Weights of a small sound classifier.
Training: muon at rate 0.016, batches of 64, held-out accuracy 90%.
Data: 39062 training examples, 1.6 epochs.
Rows from block 2 of a small sound classifier, named by matrix and row number. Each number is 50 + 10 x the weight over its row's rms, rounded and kept within 0 to 99. All counts start at 0.
After each channel's rows are labels from the 100 clips, of 14976, where the channel reaches its highest value: "top examples" is what is common among them. Only what is clearly more common there than usual is listed. The data: tunes sung on syllables by a formant synthesiser.
# conv: width-3 conv (model.blocks.2.conv.weight, 96x96x3, standardized in use, each kernel summed), inputs 0-95

conv.3:50 59 51 27 53 43 58 41 58 53 64 43 50 31 61 46 49 38 49 53 42 63 54 53 42 65 65 38 41 41 32 41 43 36 54 44 64 36 54 62 52 63 46 38 51 43 50 58 43 31 69 40 49 43 44 43 44 58 65 41 54 61 54 52 64 49 58 33 53 57 51 67 53 43 67 56 57 64 40 60 59 47 48 49 49 56 57 54 30 76 61 34 51 57 40 49
top examples: the note C#; deep voice; first note: C#; consonant: /d/

conv.52:35 55 53 45 50 44 58 53 58 64 35 49 52 34 53 49 54 42 51 67 33 48 43 50 43 40 51 46 48 50 49 60 46 60 57 41 46 46 40 35 38 88 48 61 45 40 50 57 55 66 55 33 43 60 59 56 39 59 59 35 65 41 44 59 47 47 45 34 63 52 48 40 61 54 28 46 62 50 43 65 54 60 71 45 50 57 38 44 58 66 45 36 43 58 42 46
top examples: the note C#; deep voice; vowel: /ɑ/; white noise

conv.42:56 43 41 45 70 39 71 69 61 42 47 58 50 59 50 47 60 49 50 27 36 50 64 46 48 39 44 57 53 48 50 59 48 42 44 67 53 42 80 48 61 45 61 48 61 58 34 61 43 45 53 50 54 54 42 38 42 53 68 54 36 59 47 66 19 55 46 64 64 47 38 62 57 50 47 46 55 38 57 49 48 52 43 50 51 52 52 48 48 60 31 50 43 56 38 37
top examples: consonant: /l/; consonant: /d/; first note: D#; clipping

conv.37:49 75 53 64 74 61 50 55 53 47 44 51 54 48 45 57 64 53 46 60 33 56 49 58 57 53 27 54 51 51 54 41 69 37 52 42 58 39 54 56 52 62 49 69 53 52 40 38 62 46 48 56 52 56 46 56 57 32 60 40 51 59 65 33 49 35 57 43 36 51 66 58 41 35 51 41 56 37 33 42 46 44 36 56 40 72 43 42 55 58 40 32 45 45 43 58
top examples: high voice; vowel: /i/

conv.36:55 45 49 47 60 38 62 44 40 57 44 47 43 47 58 51 56 58 48 49 37 43 59 37 47 53 64 49 58 44 72 61 35 39 62 64 58 41 70 56 66 45 41 57 61 37 63 42 55 36 43 46 42 42 53 47 41 63 55 60 54 44 60 38 53 57 43 60 53 41 53 34 51 46 57 58 54 24 31 41 33 84 50 59 56 49 59 44 61 44 46 53 54 35 48 64
top examples: the note C; deep voice; first note: C; vowel: /ɑ/

conv.58:65 44 52 29 61 49 54 61 37 39 43 58 46 50 54 54 47 50 52 35 32 66 44 45 41 40 65 55 52 52 51 36 62 63 59 39 47 47 56 49 54 49 47 48 52 58 38 52 49 50 56 59 40 45 47 45 39 28 63 50 51 41 35 48 38 42 64 57 48 54 73 27 51 36 53 69 36 37 61 38 55 63 50 70 46 54 61 49 53 61 59 43 48 58 25 60
top examples: child-like voice; vowel: /æ/; vowel: /ɑ/; first note: A#

conv.66:57 52 63 50 55 56 50 41 45 67 51 62 63 37 48 58 53 40 52 40 56 43 55 48 54 58 49 40 50 24 55 35 57 66 48 55 70 45 50 52 31 63 55 53 57 34 52 47 55 44 53 51 51 44 65 34 41 35 68 54 42 39 53 50 48 68 45 36 40 49 48 60 33 46 41 78 55 50 67 61 48 59 40 46 68 40 35 58 46 64 58 61 58 44 44 44
top examples: the note C; deep voice; vowel: /ɑ/; first note: C

conv.22:42 40 41 35 63 80 61 33 42 54 50 64 60 49 43 38 52 54 43 58 49 60 54 32 52 54 51 61 53 44 36 52 43 44 42 59 53 76 40 52 62 56 51 51 44 41 44 46 37 60 64 36 61 38 36 40 45 56 42 43 37 63 42 62 36 44 49 30 47 43 51 51 46 55 52 55 42 41 27 61 56 56 54 32 38 51 44 42 47 42 63 61 65 49 50 47
top examples: the note C#; consonant: /t/; mains hum; clipping

conv.50:51 54 61 53 45 61 49 33 54 54 40 47 48 53 44 45 48 56 50 52 42 50 40 54 61 75 48 36 58 62 63 46 62 55 47 31 45 53 46 46 35 43 46 41 47 55 49 70 47 40 58 61 65 52 41 42 60 73 47 54 60 50 65 59 39 77 42 45 29 32 64 60 54 32 48 43 50 59 65 51 43 35 56 51 54 49 55 40 44 35 50 58 26 50 53 55
top examples: the note F#; child-like voice; vowel: /ɑ/; first note: F#

conv.16:32 51 51 55 62 55 46 59 54 58 63 53 58 64 42 52 55 61 47 57 57 57 34 34 56 44 64 58 36 42 34 26 42 69 60 43 51 41 46 47 46 49 69 65 50 53 45 46 44 44 44 54 39 35 37 44 32 50 50 38 34 49 46 54 40 46 20 54 48 43 37 56 44 61 51 48 40 40 56 55 66 51 50 38 48 43 50 25 45 56 59 41 54 67 41 44
top examples: child-like voice; the note A#; vowel: /æ/; first note: A#

conv.30:49 47 66 56 62 43 60 40 45 44 55 50 42 40 54 39 41 35 63 49 60 66 50 45 45 51 57 43 67 52 36 71 60 32 52 66 68 48 50 31 45 74 60 53 36 51 41 49 48 36 53 58 33 51 46 39 45 53 42 59 65 56 54 47 47 37 53 49 57 42 43 56 37 42 45 62 69 50 36 46 55 48 34 41 35 48 39 52 41 54 49 31 59 43 46 73
top examples: the note C#; high voice; clipping; first note: C#

conv.14:60 67 49 76 26 61 38 56 48 49 60 46 56 51 46 40 49 38 31 53 56 61 66 48 63 60 49 48 57 45 52 51 58 58 54 44 52 44 33 45 33 56 49 54 47 46 49 27 46 47 48 47 48 36 63 42 54 56 51 66 73 20 49 43 56 29 57 47 54 51 54 34 59 55 55 45 56 42 58 52 57 46 45 46 51 62 42 69 41 40 54 62 56 47 63 57
top examples: consonant: /ʃ/; reverberation; deep voice

conv.69:53 54 41 29 49 77 54 64 60 55 45 67 68 43 35 27 35 45 35 60 56 60 54 45 37 38 44 53 47 41 64 57 58 36 43 41 67 54 54 35 48 39 48 57 65 44 29 29 46 47 46 43 51 33 45 40 53 42 50 51 54 56 51 57 56 55 45 71 54 55 53 55 60 46 58 41 40 59 43 58 66 53 58 53 58 42 53 42 38 45 56 48 65 46 52 40
top examples: child-like voice; the note B; first note: B; vowel: /ɑ/

conv.81:51 57 40 83 39 38 49 49 73 47 41 41 53 52 46 61 47 49 70 60 49 51 37 48 35 61 55 45 61 43 44 42 56 55 61 47 50 43 59 48 50 41 51 38 55 56 48 46 27 43 35 46 53 56 59 38 41 46 51 45 55 36 59 37 49 64 32 22 40 63 74 39 47 46 46 38 41 63 52 63 45 53 60 56 64 55 48 50 44 45 63 55 54 49 50 58
top examples: consonant: /ʃ/

conv.45:53 47 31 45 40 67 56 56 50 62 52 50 45 55 53 54 55 40 70 40 62 47 67 49 39 44 41 45 46 45 61 43 54 31 51 43 35 55 49 54 49 54 46 32 57 52 48 58 47 46 49 42 35 49 52 71 54 51 50 60 51 41 48 57 66 61 30 43 64 56 51 44 37 46 40 59 55 47 53 52 52 43 38 34 43 55 65 65 66 80 61 77 34 54 56 50
top examples: deep voice; vowel: /o/

conv.2:34 66 57 52 51 47 39 58 64 58 38 43 42 45 55 56 62 36 46 35 60 50 47 51 44 68 38 58 75 44 34 58 52 47 45 51 47 61 51 72 68 66 44 43 64 38 40 53 73 56 38 47 36 41 56 41 52 56 46 45 37 45 49 43 44 38 51 38 39 39 52 42 44 46 52 61 59 32 70 49 39 64 54 56 40 52 39 47 58 58 60 58 32 50 48 50
top examples: high voice; the note D#

conv.95:48 33 79 37 58 56 34 60 46 37 50 45 63 39 47 59 59 44 38 60 48 58 43 57 48 33 60 36 42 52 46 80 58 59 51 55 64 53 60 37 62 68 41 53 55 59 46 53 44 69 48 58 45 43 45 56 65 43 49 42 41 56 54 35 51 33 41 49 41 27 66 46 46 47 48 49 50 43 53 37 45 45 49 41 46 38 64 47 35 63 55 47 54 52 58 51
top examples: the note G; deep voice; first note: G; vowel: /æ/

conv.23:53 61 43 55 66 43 63 29 43 57 38 56 38 34 45 52 43 60 39 48 45 57 44 36 21 38 58 43 57 43 51 64 41 41 48 58 39 58 44 39 43 44 45 55 46 48 58 34 38 54 68 51 35 52 59 61 45 45 38 43 43 59 52 53 53 63 49 46 48 64 42 56 60 53 34 45 61 34 45 42 56 53 36 48 54 63 38 61 64 65 70 54 68 60 61 50
top examples: the note C; vowel: /u/; first note: C

conv.88:57 37 55 77 48 37 37 46 61 72 52 36 66 55 55 45 43 55 49 46 49 50 46 58 49 41 47 57 51 50 57 47 47 44 58 59 48 37 49 37 49 40 50 61 49 44 51 48 40 39 41 47 44 57 55 45 58 49 77 56 58 30 54 33 40 66 57 59 82 32 69 62 51 39 50 52 44 57 68 57 48 38 55 58 50 42 44 64 35 60 50 47 54 56 49 39
top examples: consonant: /ʃ/; deep voice

conv.25:66 44 65 58 63 55 65 47 51 48 38 40 56 30 53 45 43 36 46 42 55 31 48 46 32 68 59 66 50 47 83 61 55 41 72 64 61 39 72 50 53 34 44 39 61 48 50 56 50 31 56 51 43 34 51 48 45 48 43 48 45 52 68 62 45 63 41 41 44 55 51 41 51 54 57 53 66 57 44 44 44 53 53 45 60 56 38 48 53 38 59 56 50 50 51 49
top examples: consonant: /l/; vowel: /i/

conv.28:35 45 53 51 34 50 38 47 60 66 56 49 55 69 42 55 52 43 62 49 40 42 72 45 44 35 61 54 61 69 54 65 54 70 56 54 26 50 52 67 50 59 36 45 44 40 64 46 36 36 45 57 59 36 59 51 44 48 33 50 38 36 42 64 55 62 54 58 50 42 35 44 64 40 40 60 48 47 46 46 65 40 47 47 37 64 55 42 55 42 43 42 45 57 61 44
top examples: child-like voice; the note A#; vowel: /e/; first note: A#

conv.87:62 44 58 57 44 53 42 41 70 63 44 51 49 58 50 51 43 39 46 42 41 44 52 40 44 39 56 55 67 45 50 53 45 53 55 39 65 42 50 47 63 36 43 57 57 53 71 42 30 58 54 41 28 70 48 63 43 58 37 49 40 51 45 48 46 63 58 44 57 56 63 43 33 42 29 57 61 47 48 52 37 63 49 45 47 49 71 62 55 56 46 51 50 65 81 42
top examples: the note C; deep voice; vowel: /æ/; first note: C

conv.33:51 77 38 48 47 63 60 59 37 49 55 56 47 51 40 65 59 58 53 45 49 55 42 53 42 42 56 48 36 73 46 63 41 43 55 50 48 50 52 49 42 30 48 70 35 34 56 43 41 51 61 41 37 52 39 48 53 37 70 54 48 62 51 43 53 50 48 39 48 63 55 46 45 40 80 45 41 35 42 52 37 41 64 39 61 48 27 61 59 54 44 56 36 49 57 53
top examples: the note G; vowel: /u/; low voice

conv.7:57 52 54 55 46 43 35 44 55 65 57 52 36 51 52 64 53 38 79 38 34 43 63 42 67 41 30 56 61 51 39 64 55 52 36 74 51 62 64 31 51 40 39 46 46 53 54 46 49 31 36 50 54 47 42 65 49 47 49 48 50 58 56 48 37 50 44 53 70 51 57 67 64 62 64 54 46 58 37 55 47 45 56 61 42 56 42 54 52 46 55 67 58 39 45 56
top examples: vowel: /o/; the note B; child-like voice; first note: B

conv.64:42 61 57 58 33 56 53 71 46 47 52 51 51 38 46 45 57 50 43 50 39 68 36 58 63 43 50 39 50 37 36 78 46 33 40 47 53 32 51 26 58 46 46 74 53 38 55 53 49 55 47 45 65 51 63 51 66 45 55 58 54 50 55 47 62 37 30 65 55 40 50 41 38 48 46 63 58 47 41 62 66 48 48 48 59 51 51 59 50 39 49 62 58 61 35 48
top examples: deep voice; the note G; consonant: /t/; first note: G

conv.17:55 51 46 70 50 55 55 50 60 38 45 49 49 26 53 48 51 64 36 58 43 40 21 52 41 61 44 48 41 52 47 52 30 67 53 58 49 76 47 62 64 48 53 64 59 31 56 59 44 54 62 47 62 65 47 41 41 47 56 47 63 53 63 64 53 54 53 26 46 41 58 43 50 47 53 34 58 38 58 55 63 50 48 52 50 54 47 42 52 33 68 47 57 53 40 61
top examples: consonant: /ʃ/; reverberation; vowel: /ɑ/

conv.72:39 67 31 43 55 50 62 59 43 34 43 44 58 45 40 25 61 52 60 43 49 63 56 50 37 57 82 54 42 54 51 42 28 55 62 46 55 56 44 48 52 54 29 59 51 46 42 54 60 63 52 58 47 49 29 48 62 65 51 51 52 59 48 53 54 43 43 52 57 56 51 45 47 51 59 58 52 41 44 68 53 37 30 58 37 45 55 74 42 39 53 60 54 41 49 44
top examples: child-like voice; vowel: /æ/

conv.62:58 46 52 35 44 36 38 59 54 48 69 50 48 45 39 42 19 54 35 64 49 43 47 43 47 60 64 53 45 75 41 49 41 68 28 55 56 47 50 64 32 43 45 43 48 49 56 56 58 47 66 57 54 54 63 50 69 59 56 41 27 55 42 46 41 63 38 44 49 70 61 57 44 59 41 59 55 46 41 41 56 53 53 51 67 56 42 40 58 47 47 53 53 53 64 55
top examples: the note G; the note C; first note: C

conv.48:39 46 47 49 58 45 70 61 45 32 36 54 44 59 62 56 44 55 47 60 48 63 63 64 54 52 47 64 43 51 50 48 47 57 43 46 41 40 38 65 65 48 66 56 61 46 34 45 50 36 36 26 72 53 55 64 28 52 46 58 54 26 40 62 43 38 60 56 52 44 56 42 50 40 46 44 67 49 56 45 61 53 57 51 52 50 55 55 41 52 51 44 60 76 66 50
top examples: child-like voice; vowel: /i/; vowel: /u/